A small CTC audio transcriber, trained from scratch.
Model: 5.22M parameters, waveform 16khz input, width 384.
Data: trained on short made-up English sentences, spoken by a formant synthesiser in many voices, 26041 training examples, 51.1 epochs.
Rows from block 6 of a small CTC audio transcriber, named by matrix and row number. Rows with one number belong to one neuron. Each number is 128 + 24 x the weight over its row's rms, rounded and kept within 0 to 255. All counts start at 0. After the name is the row's rms in percent of the matrix's.
After each neuron's rows are labels from the 100 clips, of 14976, where the neuron reaches its largest size: "lies over" is the class under the peak; "loudest" is the band of the loudest frequency at the time of the peak. Only what is clearly more common there than usual is listed. The data: short made-up English sentences, spoken by a formant synthesiser in many voices.
# u: gMLP up (value half) (model.blocks.6.mixer.u.weight, 384x384), inputs 192-383
# v: gMLP up (gate half) (model.blocks.6.mixer.v.weight, 384x384), inputs 192-383
# out: gMLP down (model.blocks.6.mixer.out.weight, 384x384, transposed), outputs 192-383

u.25 073 [147 138 168 111 128 119 155 129 124 137 117  97 124 109 181 106 156 135 126 151 137 154 139 124  88 130 180  92 131 145 126 138 173 185  97 138 129 168 105 113 126 127 101 141 133  95  75 146 135 149 142 106 124 131 133  96  77 186 124 156 100  93  98 119 129 112 124 127 146 107 126 151 119 133 166 130 126  73 152 143 147 110 135 113  92  92 160 180  97 116 119 127 146 186  97 137 126 138 106 133 163 153 120 163  92  93 102 108 144 114  97 156 117 161 150 152 131 138  84 139 126 120 114  99 127 116 135 116 131 126 114  91 166 114 139 102  92 127 118 153  84 150 179 108 106  89 136 155 107  83 141 160 161 135  99 126 138 152 135 176  96 145 134 142 147 204 129 128 156 151 140 142  83 128 111 111 151 121 159  84 143 112 143 111 176 108 103 135 110  99 117  93]
v.25 183 [111  97 150 179 103  96 191 154 153 145 117 148 126 120 131 129 133 132  98 124 135 150 131 116 144 121 133  95 118 133 116 100 131 131 128 136 127 123 168 124 157 136 158 168 102 141 129 108  76 137 147  89 162 128 106 125 192 111 115 125 152 161 159 120 135 107 105 104 141 148 128 119 122 101 148 120  98 116 129 127 129  73 135 130 103 142 142 124 126 139 175 108 140 104 147  92 167 143 155 121  88 196 127 107 135 161 120 138 135 130 135 136 155 172 118 128 109 125 175 123 176 149  64 110 151 109 180 128 131  97 127 152 101 135  85 130 115 155 120 138 136 148 104 143 127 140 129 135 144 152  79 126 121 138 127 141 126 125 104 125 121  79 199 119 178 137 125 139 148 113 165  83 118  99 114 119 139 132  76 129 132 150 108 152 160 140 158  90 106 155 140 152]
out.25 068 [171 139 151 184 126  93 154 155 115 119 128 119 134 118 139 108 149 123 149 124 129 114 144 112 119 146 134 118 113 134 156 136 152 122 126 107 102  90 112 116 137 133 128 118 101 171 159  86 127 111 129 131 135  93 171 114  73 151 102 105 149  66 143 154  95 134 109 120 131 107 155 163  90 118 140 130 117 130 122  90 193  80 148 172 159 110 118 179 151 138 154 133 137  89 153 104 153 128 155 138 159 155 121 125 130 136 120 159 168 137 119 122 117 128 162 155 125 104 155 111 102 129 100 116 114 143 133 144 148 128 136 114 125 149 125 146 114 156 109 100 135 104 114 110 124 138 126 161 175 138 157  86 128 103 169  98 100 126 130 140 128 148 122  90 122 118 131 134 118 135 128 146 114 138  88 118 143 108 139 106  75 198 141 123 131 114 149  87 137 101  91 137]
lies over: /u/
loudest: 250 to 500 Hz

u.316 089 [108 176 165 128 173 161 144 151 114 117 141 113 122  92 150 103 111 101 139 165 102 168 164 146 149 165 136 144 107 159  83 140 163 122  98 160 116 152 106 105 110 156  79 108 139  99 108 139 124 104 156 125  87 136 162  93 127 140 149 121 103 106 112 146 127 109 153 158 162 114 111 145 141 111 137 141 130 119 135 124 140 124 115 131 130 126 144 161 101 133 142 116 120 130 119 156 138 124 126 145 161 130 154 154 111  98 134 128  92  82 142 158 139 120 113 137 133 154 119  87 153 171 139 146 170 104 160  91 167 156 140  69 121 114 121 119 167 144  95 136  96 120 155 116 152  89 124 126 117 166 141 132 138 141 100 126 155 126 109 138  93  82 104 117 141 135 102 128 115 116 114 159  63 121 143 132 114 105 132 113 164 145 153 101 173 132 138 103 141 126 124  93]
v.316 092 [128 120 156 124 130 122 150 157 179 117 127 137 133 144 159 169 119 164 131  70  93 133 131  99 127 126 153 146 108 122 103 126 141 135 148 112 151 148 182 121 113 142 125 155 130  88 100 150 102 125 163 126 103 168 114 101 144 154 134 110 170 122 170 165 148  96 148 108 102 129 122 136 115 153 139  78 127 124  96 100 122 130 144 119  89 186 113  99 120 120 131 109 113 121  93 100 133 118  87 131 106 149 130  95 140 144 112 100 132 104 160 135 107 150 155 127 153 134 140 166 166 142  72 134 126 114 107 113 160 128 130 161 117 109 151 155 112 188 146 140 126  93  96 122  87 150 132 167 117 128 108  98 116 142  98 140  95 122 152 130 133 108 129 145 114 174 124 101 100 141 139 125 161 101 126 139 135 115 104 143 128 122  97 148 176 155 122 106 159 186 151 115]
out.316 091 [ 95 136  89 164 166 129 130 156 129 171 100 114  83 143 107 161 140 100 111 131 171  99 117 160 125 153 142 146 157 117 152 171  90 164 157 175 126 118 156 141 118 129 127 132 117 111 111 157 148 110 131 134 134  80 115 166 145 146 102 131 131 124 122  99 167 124 132 112 118 175 142 183 155 133 140 100  60 150 104 106 140 126 133 144 163 107 123 149  89 143 140 133 113 106 160 105 154  89 138 142  82 149 130 143 119  99 109 163 138 183 144 121 133  98  90 156 105 109 107 143 102 136  68 169 147 174 150 129 149 120 168 116  91 149 131 125 125 139 150 100 165 118 126 169 129 114  84 120 151 153 117 102 101 148 103 121 106 104 123 137 159 105 166  94 140 116 127 113 117 148 159 131 169 134 122 132 139 127 138  95 108 167 129 118  88 106 118 119 119 164 198 152]
lies over: /æ/
loudest: 500 to 1000 Hz

u.64 094 [114 103 100 143 163 150 141 129 169 128 145 159 121 102 103 122  92 104 112  87  90 113 119 123 121 152  73 135 158  81 132 106  92 169 131 100 143 128 133 126 147 114 123 135 136 152 132 166 138 111  97 126 124 118 163 161 132 122  88  73  85 164 166 139 124 185 115 111 111 180  73 110  87 152 142  97 139 166 127 141 116 152 124 159 140 143  99  87 137 122 120 136 106 114 133 175 153  87 113 100 107 164 124 127 128 108 123 148 144 142 182  76 143 117 121 149 124 115 172 132 155 133  87 151 155 123 130 116 137 111 113 135 107 156 117 176 108 133 165  92 156  87  87 178 120  72 145 119 137 126 104 131  86  99 141 106 122  82 149 136 110 131 150 136 113 122 117 147 128 128 141  97 114 138 152 117 139 148 124 148 120 138  90 124 130 119 143 168 157 147 123 148]
v.64 095 [168 129 141 131  88 131 132 141 121 111 152 100 129 130 129  94 102  98 118 159 127 139 153 159 134 135 138 154 126 177 115 160 114 141  96 118 124 160 119  77 109 139 115 120 179 127 135 120 103 122 141 113 123 113 119  57 205 158 145 130 111 122 116  87 137 158 111 164 146  95  85 149 124 134 127 141 135 123 154 104 136 161 119 161 116  92 187 159 113 100 131  71 122 153 122 138 136 125 126 113 150 157 105 137 160 124 119 127 108 121  98 141 106 121 118 111 149 128 117 139 142 129 145 148 143 128 147  64 133 141 118  55 161 134  97 104 154 122 133 124 105 153 149 114 162 111 113 162 115  95  85 127 102 149  79 153 134 111 107 103 172 121 111 144 123 167 146 104 143  78  86 155 145 141 145 126  90 123 162 124 169 128 148 102 149 122 141 117  78 166  53 126]
out.64 093 [116 105 112 127 120 141 132 148 118 114 135 146 166 119 136 115  90 115 111  83 101 149 117 106 158 119 147 137 106 133 166 117 124 118 116 126 142 108 118 114 105 159 140 147 138 135 144 155 111 112 103 119 168 146 174 154  80 116 121 113 151 108  70 149 150 105 153 146 105 115 105 125 122 172 116 137 156 133 140 113  88  90 147 122 126 136 144 139 197 139 155 146 169 147 120 135 118 127 110 139 130 131  84 133 103 127 171 145 125  95 122 126 139  93 134 100 142 146 128  85 122 176 142 110 101 102 102 115 122  94 129 122  92 147  96 110 133 127 135 164 159 114 123 119 155 135 166 129 124 164 127 122 138 151 175 118 157 121 136 145 115 116 140 144 106 126 123 127 137 150  94 108  97  99 141  95 131 143  66 158 149 147 132 176 100 177 123 136 101 112 155  96]
lies over: silence
loudest: 4000 to 8000 Hz

u.129 074 [117 143 162  97 115 121 145 148 124  95 167 110 150 136 127  60 147 124 129 175 103 133 153 161 111 174 148 101 122  63 144  96 144 126 113 131 153 130  67 109 135 124  91 138 148 139 158 114 115  84 141 106 132 127 141 118 107 144 147 143 105  84 130 164 156  63 156 156 171  92 101 123 115 137 124 105 141 129 172 113 122 109 167 137 126 140 145 177 116 122 140 131 125 155 128 148 127 122 114 153 173 117 130 134 123 130 102  86 129 139 117 145 122 112 123 119 101 149  92  86 107  97 138 145 128 110 135 129 137 130 101  97 157  88  84  91 129 142  89 152 108 156 131  92 167 130 175 124 112 135 109 182 124 143 153 103 137 134 114 168 100 115 146  93 139 178 122 147 151 145 153  97 126 125 121 108  93 111 155 148 115 137 114  90 129  96 135 127 129 123 113 127]
v.129 189 [112 121 146 190 126 109 183 155 153 133  92 158 119 135 119 143 126 112  97 143 136 165 128 120 144 138 140 109 114 138 110 108 132 147 133 145 146 129 157 122 135 130 159 170  94 142 125  99  82 141 149  98 156 105 101 127 185 103 120 124 145 167 149 109 139  93 117 107 130 139 135 118 108 112 138 106  92 123 148 133 136  75 136 145  99 126 159 137 121 138 170 115 141 107 143 111 161 139 150 131  84 181 122 112 150 159  99 132 133 123 132 138 161 163 118 134  99 135 160 100 142 155  78 105 143 111 167 116 130  81 134 131  99 134  89 126 104 145 123 140 139 138  97 148 140 147 130 132 132 160  80 109 115 159 128 144 145 126 108 134 140  81 208 122 170 127 128 151 128 116 162 100 119  83 128 130 147 144  92 129 126 151 101 154 160 144 149  63 108 162 147 145]
out.129 070 [121 119 133 128 142 116 113 146 112 135 105  98 105 110 157 134 149 126 117 144 154 141 148 160 112 149 131 102 104 172  82 134 144 101  81 123 144 128 123 117 140 160 131 110 154 123 108  98 108  84 141 106 132 148 147  93 142 117  83 126 134 101 137 126 174  97 107 180 149  85 139 165  50 103 196 171 104 113 146 166 144 113 138 120 129 142 117 124 118 144 168 122 110 119 125 121 141 153 136 146 136 167 119 130 126 133 140 142  83  90 101 138 150 150 135 143 118  74 124 147 106 136 133 120 155 152 144 118 127 135  95 128 151 204 130 144 139 133  83  80 107 139 139 107 131 129 121 140 134 133 106 154 135 127  83  89 133 141  95 155 154 118 136 163 148 189  79 118 160 141 106 120  88  93 107 171 155 116 120  74 135 182 125 122 133 156 159 115 151 104 128 129]
lies over: /æ/
loudest: 500 to 1000 Hz

u.218 082 [121 100  99  84 113 175 155 133 147 108 160 148  89 126 173 134 109  80 123  95 119 129  99 153 106 112 114 134 150 146 104 135  83 106 122 127 113 108 133 100 151  77 129 117 129 133 166 148 123 118 125 102 123 138 128 168 139 147 129  91 144 133 136 158 113 145 109  97 119 135 104 101  81 153 103 107 147 134  99 147  98 147 101 121 160 164 124 106 147 163 159 139 127 108 121 152 128 107 171  98 101 179 106  99 169 123 142 160 123 128 162  84 119 121 127 150 156 119 118 141 162 142 159 158 129 115 145 105 136 141 134 165 128 136 160 135 100 136 162 106 151 116 133  97 150 106 119 126 167 105  95 126 100 120 132 137  95  77 127  92 154 170 150 145  66 115 135 147 113 132 111  76 131 163 128 139 124 159 121 142 117 149 124 107 143 132  82 156 106 150 106 124]
v.218 097 [136 131 145 113 162 113 131 110 133 152 128 101 146 105 130 143 116  95 134 130 118  98 151 158  99 146 119  97 105 148  97 111 137 122 112 127 128 128 109  98 127 106 105 113 188  93 140  97 124 140 121  91 158 165 183 179 120 116 129 107 150 104 156 129 149 105 158 123 178 130 125 133  85 109 130 204 172 144 160 158 101 123 135 107 122 153 144 151 125 134 131 108 127 155 119 123 100 166 132 136 122 164 128 135 146 153 133 123 101  92 119 167 110 143 123 119 137 189 149 122 150 120 179 100 119 107  95 126 142 140 145 128 136 116 124 121 158 117  87 131 121  97 140  85 149 148 112 152  97 106 183 159 116 145 104 108 137 107 119 154 102  89 130 146 149 149 123 147 112 106  70 112 148 120 144 131 107 161 104 109 183 142  93 140 178 106 118 107 117 121 128 140]
out.218 089 [148 104 133 155  83  85 125 110 100 122 117 143 147 127  93 117 145 121 182 132 174 144 157 128 106 138 117 112 126 118 146 141 128 120 141 176 113 134 128 138 165 166 107  99 146 130  97 102 153 103 133  96 106 133  95  94 118 134 145 139 153 127 184 117 141 153 106 119  77 109 161 143 159 117 159 143 146 132 132 110 162 148 118 103 128 131 108 161 171 114 130 109 122  96 134  99 130 150 139 134 124 149 134 125 130 125 113 150 144 122  71 147 168 154 102 130  94  97 102 122 134 106 104 164 146 154 131 162 121 115 112 133 121 136 107 104 141 160 130 128 112 131 137 153  99 152 111 155 114  81 102 114  91  76 126 139  81 130 130 110 147 118  95  88 114 138 187 143 131 104 229 171 153 152  65  90 149 100 156 117  82 141 140 142 143 125 159 139  95 155 129 117]
lies over: silence
loudest: 4000 to 8000 Hz

u.324 092 [109 131 117 104 135 159 105 132 143 112 143 137 119 112  95 105 134 103 135 128 137 129 165 164 172 133 112 128  96 135 154 108 113 106 131 110 159 117 148 112 129 171 156 141 122 134 158 126 135  72 118 135 110 149 106 153 140 107 146 113 148 157 136 187 148 142 129 125 139 143 142 116  93 159 117 101 151 156 105 139 107 114 164 124 139 156 104  99 126 108 140 150 107 134 142 108 145 109 121 141 138 167 101  89 172 131 127  93 178 118 137 121 104 135 142 135 147 139  98 150 140 113 126 140 126 146 114 114 151 127 135 146 103  98  92 151 129 170 166 140  87 152 123 128 129 106 124 127 162 174 107 106 116 165  91 151 110 118 144 120 182 161 150 124 137  99 146 155 136 135 146 137 203 126 118 123 131 117 154 149 106  91  61 173 115  90 114 147 127 127 155 135]
v.324 078 [144 140 147 117 114 108 147 147 122 131 105  77 153 133 133 125 132  92 144 151 128 111 144 148 110 159 148  91 131 166 104 113 106 141  87 168 150 144 114 143 132 162 150 162 156 147 127  93 153 101 123  84  97  77 128 142 117 126 171 149 140 106 147 141 132 132 120 131 134 111 137 151 132 123 137 161 162 123 163  91  92 127 151 148 125 100 165 178  83  77 137 149 173 130  85 160 141 155  67 152 116 129 149 163 128 149 124 138 137  99 119 151 104 181 144 110 135 142 133 135 112 127 140 103 143 137 156 106 132 111  71 102 143 125 111 114 151 119 112 149 101 103 104 130 144 135 130 123 112 114 151 153 124 152  91 127 161 144 128 144 110 122 152  98 139 145 166 123 155 131  93  96 117 112 105  96 146 148 106 117 128 134 118 149 164  88 149 173 100 143 147 120]
out.324 104 [106 147 149 137 127 111 114 161 171 105 138 123 131 103 173  88  99 153 167 170 129 117 157 139  60 122 126  95 113 120 139  97 117 146  49 136 142 161 131 155 151 108  79  92 115 115 124 140 151 120 158  90 120 123 123 153 161 131 126  98 103 149 127 136 150 122 166 135 127 123 101 149  71  72 114 120 132 133 105 120 159 101 133 128 137 147 143 161 117 133 129 134 148 152 162 135 148 122 135 153 155 158 127 103 123 101 142 129 139 128 120 155 115 130 111 148 121 136  53  98 174 127 126 105 159 107 171  96 103 144 155 117 134 124 130 114 152 123 123 135 118 135 146 110 116  84 120  72 127 168  94 129 135  79 100 171  87 111 152 116 123 127 127 166 148 127 156 114 112 122 116 118 126 139 117 118 153 137 193  89 100 153 113  78 130 108 134 142 118 113 124 138]
lies over: /ɔ/
loudest: 500 to 1000 Hz

u.127 079 [140 127  93 100 102 124 168 123 119 125 153 121 157 101 165  78 163 181 135 140 150 162 133 120 122 134 132 119 146  72 144 119 144 148 131 121 155 147 115  93 138 143 107 152 138 112 109  96 130 135  88 104 160 140 168 133  72 160 116 150 114  91 120 131 131 107 147 166 131 130  84 132 123 127 124 135 109 124 176 127 129 161 178 116 118 125 110 155 134  97 142 128 152 150  77 108  72  97  59 166 111 117 110 172 126 125  81 100 115 122  92 113 169 101 141  96 120 100 127 151 116 107  94 117 142 154 113  75 142 136 111  84 167 138 135 108 125 142 109 141 107 111 123 110 125 140 173 143 126  95 138 201 148 144 122 135 151 140 130 166  86 112 136 137 143 146 132 113 138 103 127 129 122 122 132 140 110 103 153  98 122 106 163 130 109 124 140 107 158 118 108 100]
v.127 126 [101  98 128 164 123  80 172 173 166 125  87 134 119 120 159 113 107 147 123 127 145 123 130 132 106 128 125 118 111 137  97 114 100 154 139 177 147 110 171 111 124  99 134 178 116 161 147 117  74 112 164  89 150 113  98 116 197 139 115 142 169 139 163 131 150 131 112 122  97 157 108 133  87 139 132 129 115 144 128 136 123  91 122 158 119 154 165 119 122 163 159 115 141 106 132 101 160 126 135 108  62 176 104  79 139 169 139 118 111 131 151 132 158 158 103 137 113 112 165 127 164 136  88 125 155 131 151 115 100 104 120 154 120 147 106 123  94 138 125 121 146 131 128 137 140 132 119 162 166 137  87 134 105  99 136 160 142  97 119 151 140 103 181 118 129 136 123 164 144 118 147  77 127  95 106 123 171 158  64 108 118 194 101 104 143 132 129 110 119 162  95 181]
out.127 086 [ 92 177 123 165 161 130 138 185  93 134  83 122 105 117 121 114 118  99 128 146 163 177 111 157 107 143 110 116 160 149 107 154 140  99  80 145 164 145  81 161 174 147 149 106 151 135 107 104 115 117 148 140 129  86 121 142 149 148 121 146 113 132 133  55 120 127 130 134 111 124 105 176 137  93 130 135 135 165 136 140 120 134 123 147 139  90 108 187  99 160 110 157 116 103 140 124 109 158 142 154 114 112 117 106 109 139 125 166 104 120 167 176 136 156  90 163 102 148 140 129  91  87 137 131 152 138 135  99 118 116 123 129 102 146 132 116 144 104  86 113 145  97 127 147  58 108 132 104 106 138 111 123 134 135  94 117 178 103 124 142 133 103 104 126 152 149 140  78 160 156 155  87 102 123  88 112 138 136 138 102 123 160 133 117 137  52 167 140  99 111 139 126]
lies over: /u/
loudest: 250 to 500 Hz

u.344 078 [116 154 114  84 131 126 132 144 116 127 148 128 160 156 141 101 152 131 163 159 131 133 131 161 117 137 124 110 121 114 150 128 156 125 119 128 185 144  86 126 100 123 138 123 171  80 159 123 129 140 142 132 107 124 126  96 114 143 174 168 114  83 106  95 155 143 152 180 163 116  70 127 142 155 139 169 121 102 149 134 133 156 171 144 130 105 130 164 124 107 103 139 134 140 102 182  94 124 112 171 141 123 132 149 139 131 102 127 110 117 133 185 125 103 119 113 121 130 117 142 107  76 164 101 118 115 101  98 159 117 114  65 178 142 101  93 173 103  79 141 125 120 103 124 151  78 145 138 127 100 174 162 148 134 118  87 138 152  94 179 134 128  99  98 125 143 140 134 121  94 125 144 104 127 133 105  90 122 172 108 143  68 145 131 136  74 173  92 122 101 117  89]
v.344 115 [ 90 100 155 168 121 122 181 144 155 144 129 126 126 112 132 130 107 128 101  95 122 145 132 112 142 128 117 129 131 127 102  95  98 149 135 160 136 144 145 120 152 113 149 167  71 143 138  87  73 119 145  75 162 108 134 131 179 127 102 124 154 156 155 117 108  89 104 135 161 150 118 135  98 121 119 138 123 148 148 142 113  88 129 106 126 153 128 122 127 124 170 139 162 116 145 102 148 140 130 116  87 189 130 134 134 166 121 147 140 133 124 122 174 159 139 138  96 110 170 134 161 175  72 114 132 121 186 116 144  85  86 139  83 140 119 151 100 173 139 118 127 134 122 134 129 146 147 100 143 150 118 141 115 154 156 131 117  89  96 166  96 104 168 125 150 136 141 161 161 131 160  70  94  90 127 118 120 146  63 142 148 180 102 120 162 150 162 100 133 156 129 156]
out.344 087 [148 169 123 100 131 136 134 150 106 144 141 146 129  82 129  98 113 115 172 132 117 128 150  63 114 111  95  78 137 137 103  87 125 117 108 102 166 167 102 131 124 125  99 111 125 180 134 123 166 112 115 120 140 117 124 154  78 126 158 135  85 112 114 114 141 142 151 129 117  81  80 109 130 146 132 182 130 135 138 125 147 119 149 157 107 104 107 161 123 148  99 115 115 128  89 109 104 129 131 175 163 144 116 131 152 140 113 133 138 104 133 129  95 139 133 138 139 122 139  97  77 117 152 135 136  94 141 145 127  94 117 116 138 119 150  93 126 123 144 143  93 132 159 150 107 131 141 135 156 106 116 145 187 164 139 119 150 133 147 128 106 126 134 131 187 112 139 104 123 110 124 116  80 160  99 106 160  81 168 128 115 146  93 167 153 133 123 145 137  84 108 118]
lies over: /u/
loudest: 250 to 500 Hz

u.149 106 [130 172 172  92 138 155 120 119 181 111 150 140 116 111 159 129 130 159 112 106 122 160 128 128 131 128 102 129 159 103 102 119 138 150 147  92 133 161 120 118 117 117 150 100 145 113 107 162 125 177 122 140 122 135 148 114 140 107 126 107 126 164 170 147 101 129 128 108 141 132  80 118 102 161 133 135 151 116 102 172  98 145 127 118 104 118  90 108 105 122 122 129 102 141 123 125 120 112 134  71 100 147 152 124 137 157 161 129 149 131 138 111 106 125 145  73 140 113 155 140 129 143  92 125  86 117 115 144 122 136 161 179 121 125 132 163 102  97 140 116 110 142 163 155  87 122 131 111  82 179  59 132 129 135 116 103 129  84 151 102 127 137 127 117 135 135 126  93 167 140 166 133 100 157 146 117 125 122 140 166 131  83  70 159 145 119 123 164 146 169 159 112]
v.149 095 [125 116 150 182 157 104 116 135  73 140 123 107 141 103 136 124 152 148 184 136  86 134 162  88 100 112 135 130 142 111 119  96 140 160 119 142 165 112 150  94 124 121  99 139 124  98 132 106 173  92  87  94 162 170 120 139  86 170 117 153 100 128 110  83 143 139 136 124 158 111 100 115 128  98 101 157 145 143 144  93 138  90 145 129 129  74 126 142 156 122 125 135 143 137 129  98 122 135 113 110 134 129 103 144 124  92 147 147 111 115 141 167 132 144 139 121 121 152 133 158 123 130 170 112 102 127 129 139 113 159 121  84 123 107 155 108 143 107 127 157 135 133 112  84 148 145 122 118 103 124 149 146 158 113 125 169  78 118 115 148  94 115 164 146 152 177 131 101 145 127 107 134 131 122 156 127 138 124 127 151 145 146 160 135 129 131 164 179 107  99 131 158]
out.149 107 [108 145 118 127 142 115 133 146 176 153 116 146 129 129 123 149 122 136 122 105 120  83 134 143 145 144 150 124 128 122 152 155  62 122 129 119 111 131 128 164 186  92 121 146 125 115 155 152 135 107 141  71 148 107 124 183 146 154  94 142 117 147 144 162 153 129 131 151 132 145 124 133 107 132 100 130  91 133 147 105 137  72 167 152 158 137 185 118 122 156  88 135 142 126 132 143 129 159 137 136 129 136 134 173  99 119 127 122 148 182 145 110 135 124  94 154 122 135 152  99 150  84 116 108 184 126 123 132 109 143 160 121 165 147  95 118  94 150 151 129 160 112 122 132 134 101 134 110 137 129 106 107  85 122 145 149 124 152 137 100 106 138 123 108 146 128 162 140  94 103 111 143  79 114 102  82 114 109 130 129 101 148 124 135 141 130 152 112 114 153 162 177]
lies over: silence
loudest: 4000 to 8000 Hz

u.340 080 [140 113 149 106 119 106 153 130 124 123 101  70 147 132 176 141 151 132 136 140 150 135 114 167 119 125 153 100 131 126  83 137 129 144 109 160 142 124 110 156 132 152 103  94 123 163 156 137 146 121 145 117 158  81 146  89 124 138 114 132  85  83 177 138 150 151 127 157 110 126 114 126 127 151 142 181  85 114 139 165 121 101 142 118 130 126 139 153  79 119 133  92 111 162  71 145 136 147 101 145 124 113 151 174  94 104 107 148 101 115  97 123 152 120 125 155 124 109 142 141  90 125 130 148 125 136 148 123 109 175 115 119 130 140 157 120 126 106 104 126 105 148 159 103 139  96 122 120 128  98 181 156 145 158 113 106 133 126  91 159  95 142  72 174 124 154  75 122 103 142 120 110  76 168 156 113 149 117 128  82 129 121 144 121 124 124 126 114 150 153  82 157]
v.340 151 [132 127 139 183 114 107 194 151 158 136 105 146 108 149 157 132 135 116  90 132 151 147 126  98 160 142 144 106 123 110  81 121 115 151 146 150 155 130 126 141 133 126 158 178  98 132 131 107  67 129 156 121 144 100 112 118 178 123 129 136 130 156 133 105 134  88 120 107 116 138 123 130 114 107 122 119  83 136 163 114 150  56 141 153 122 120 159 128 132 143 150 121 145  95 128 134 174 144 156 125 100 178 113  94 112 151 101 136 131 116 128 141 158 181 118 138  98 125 154 103 151 138  77 132 147 102 171 112 110  99 123 140 124 158 117 113 103 149 144 119 144 129 115 157 131 140 146 132 127 158  87 118 107 148 134 133 136 128 135 114 134  99 200 134 159 135 119 157 133 108 166 125 100  99 121 127 172 125 119 133 124 137 120 134 180 139 137  68 107 184 135 148]
out.340 083 [119 152 140 170 139 126 108 128 124 103 122 121  98 127 128 105 123  94 149 122 121 110 141 125 132 166 136 134 187 108 162 162  97 120  99 116  93 102 124 154 165 106 116 116  88 138 125 117 134 137 129 132 162 124 115 112 108 125 130  91 104 116 130 124 121 147 117 179 172 114 115 103  60 105 165 137 137 151 123 144 124 111 133 135 159 131 137 129 113 136 106 156 155 120 137 141 110 126 150 116 117 141 128 173 100 115 169 157 109 103 144 109 126 144 144 139 132 122 196 129  89  90 118 125 151 164 138 114 158 141  99  71  92 156 137 138 115  97  86  93 110  92 125 124  73 138 114 138 151 130 155 112 103 101 142 150 149 108 137 137 106 112 130 128 133 100 101 117 130 142 114 136 101 118 142 133 153 142 135 105 131 131 141 112 126 118 121 146 131 104 147 106]
lies over: /u/
loudest: 250 to 500 Hz

u.375 079 [ 97 134 181 134 133 129 162 139 134 123 134 159 131  85 155 114 163  94 120 118 117 161 136 110  99 146 128 117 133 201 103  92 145 158 126 132 121 153  94 147 137 126 148  94 130  77 110 109 144 157  93  98 127 138 125 140 103 144 153 149  99 150 110 120 104 102 151 112 139 122 134 130 111 107 119 113 124 106 139 144 120  98 133 112 117 144 118 137 124 132 124 132 150 135 126 138 133 147 140 129 142 146 128 104 107  70 106 150 121 112 132 120 119 111 140 139 134 162 116 102 138 102 157 108 118 184 127  59 118 110 145 117 136 133 127 145 131 118 109 123  70 139 185 108 123 112  88 105  91 163 103 116 163 179 103 154 162 131 114 131 112 104 111 120 187 123 112  91 145 140 112 138  67 136 140  91 120 119 187 120 194 141 137 132 148 116 160 147 112 125 135 123]
v.375 092 [100 144 141 124 154 142 188 134 130 132 135 128 155 128 173 123 152  73 126 131  91 115 174 139  92 156 159 125 128 135  97 106 156 140  67 165 129 163 105  92 149 123  85 142 127 130  98 135 100 131 170  72 122 111 128 111 146 129 125 106 105 121 148 160 135  74 124 145 152 119 101 117 120 108 120 106 155 110 158 130 136 128 145 137 120  96 126 136  83  98 144 164 145 139 152 164 131 139 115 117 128 155 138 152 108  92 156 123 123 119 161 133 115 113 138 110 142 144 112 130 130 155 125 123 143 123 156 118 148 127  77  86 112 135 123 109 170 155 110 116  93 108 114 114 132 101 149 133 116 139  94 135 123 191  80 151 137  99 108 167  75 115 123 136 168 166 166 143 176 111 129  70  84 151  94  80 126 116 111 121 194 154 133 118 134 134 134 144 109 180 129 115]
out.375 089 [101 121 102  96 124 145 106  77 135 157 132  89 113 149  87 132 147 129 104 107 156 121 121 112 149 165 114 149  95 138 152 152 101 128 188 127 110 140 136 134 124 136 100 186 109 143 152 172 123 116  82 134 126 110 142 157 119 126 119 133 141 142 108 153 125 148 101 126 110 149 115 133 135 143  92 189 124 118 103 145 126 136 125 113 111 101  98 127 145 152 102 112 122 145  83 127 108 119 112 153 110 105 104 116  92 154 105  99 144 165  95  61 140 134 134 155 142 135 104 164 107 169 111  98  80 119 130 116 123 126 153 135 127 139 102  91 115 128 141 135 147 162  93 150 104 124 122 153 164 114 157 154 127 153 127 138 114 159 141 122 156 190 163 132 138 104 153 117 142 156  98 105 115  58 131 148 154 121  99 129 105  66 117 151 112 162 121 141 105 131 148 108]
lies over: /æ/
loudest: 500 to 1000 Hz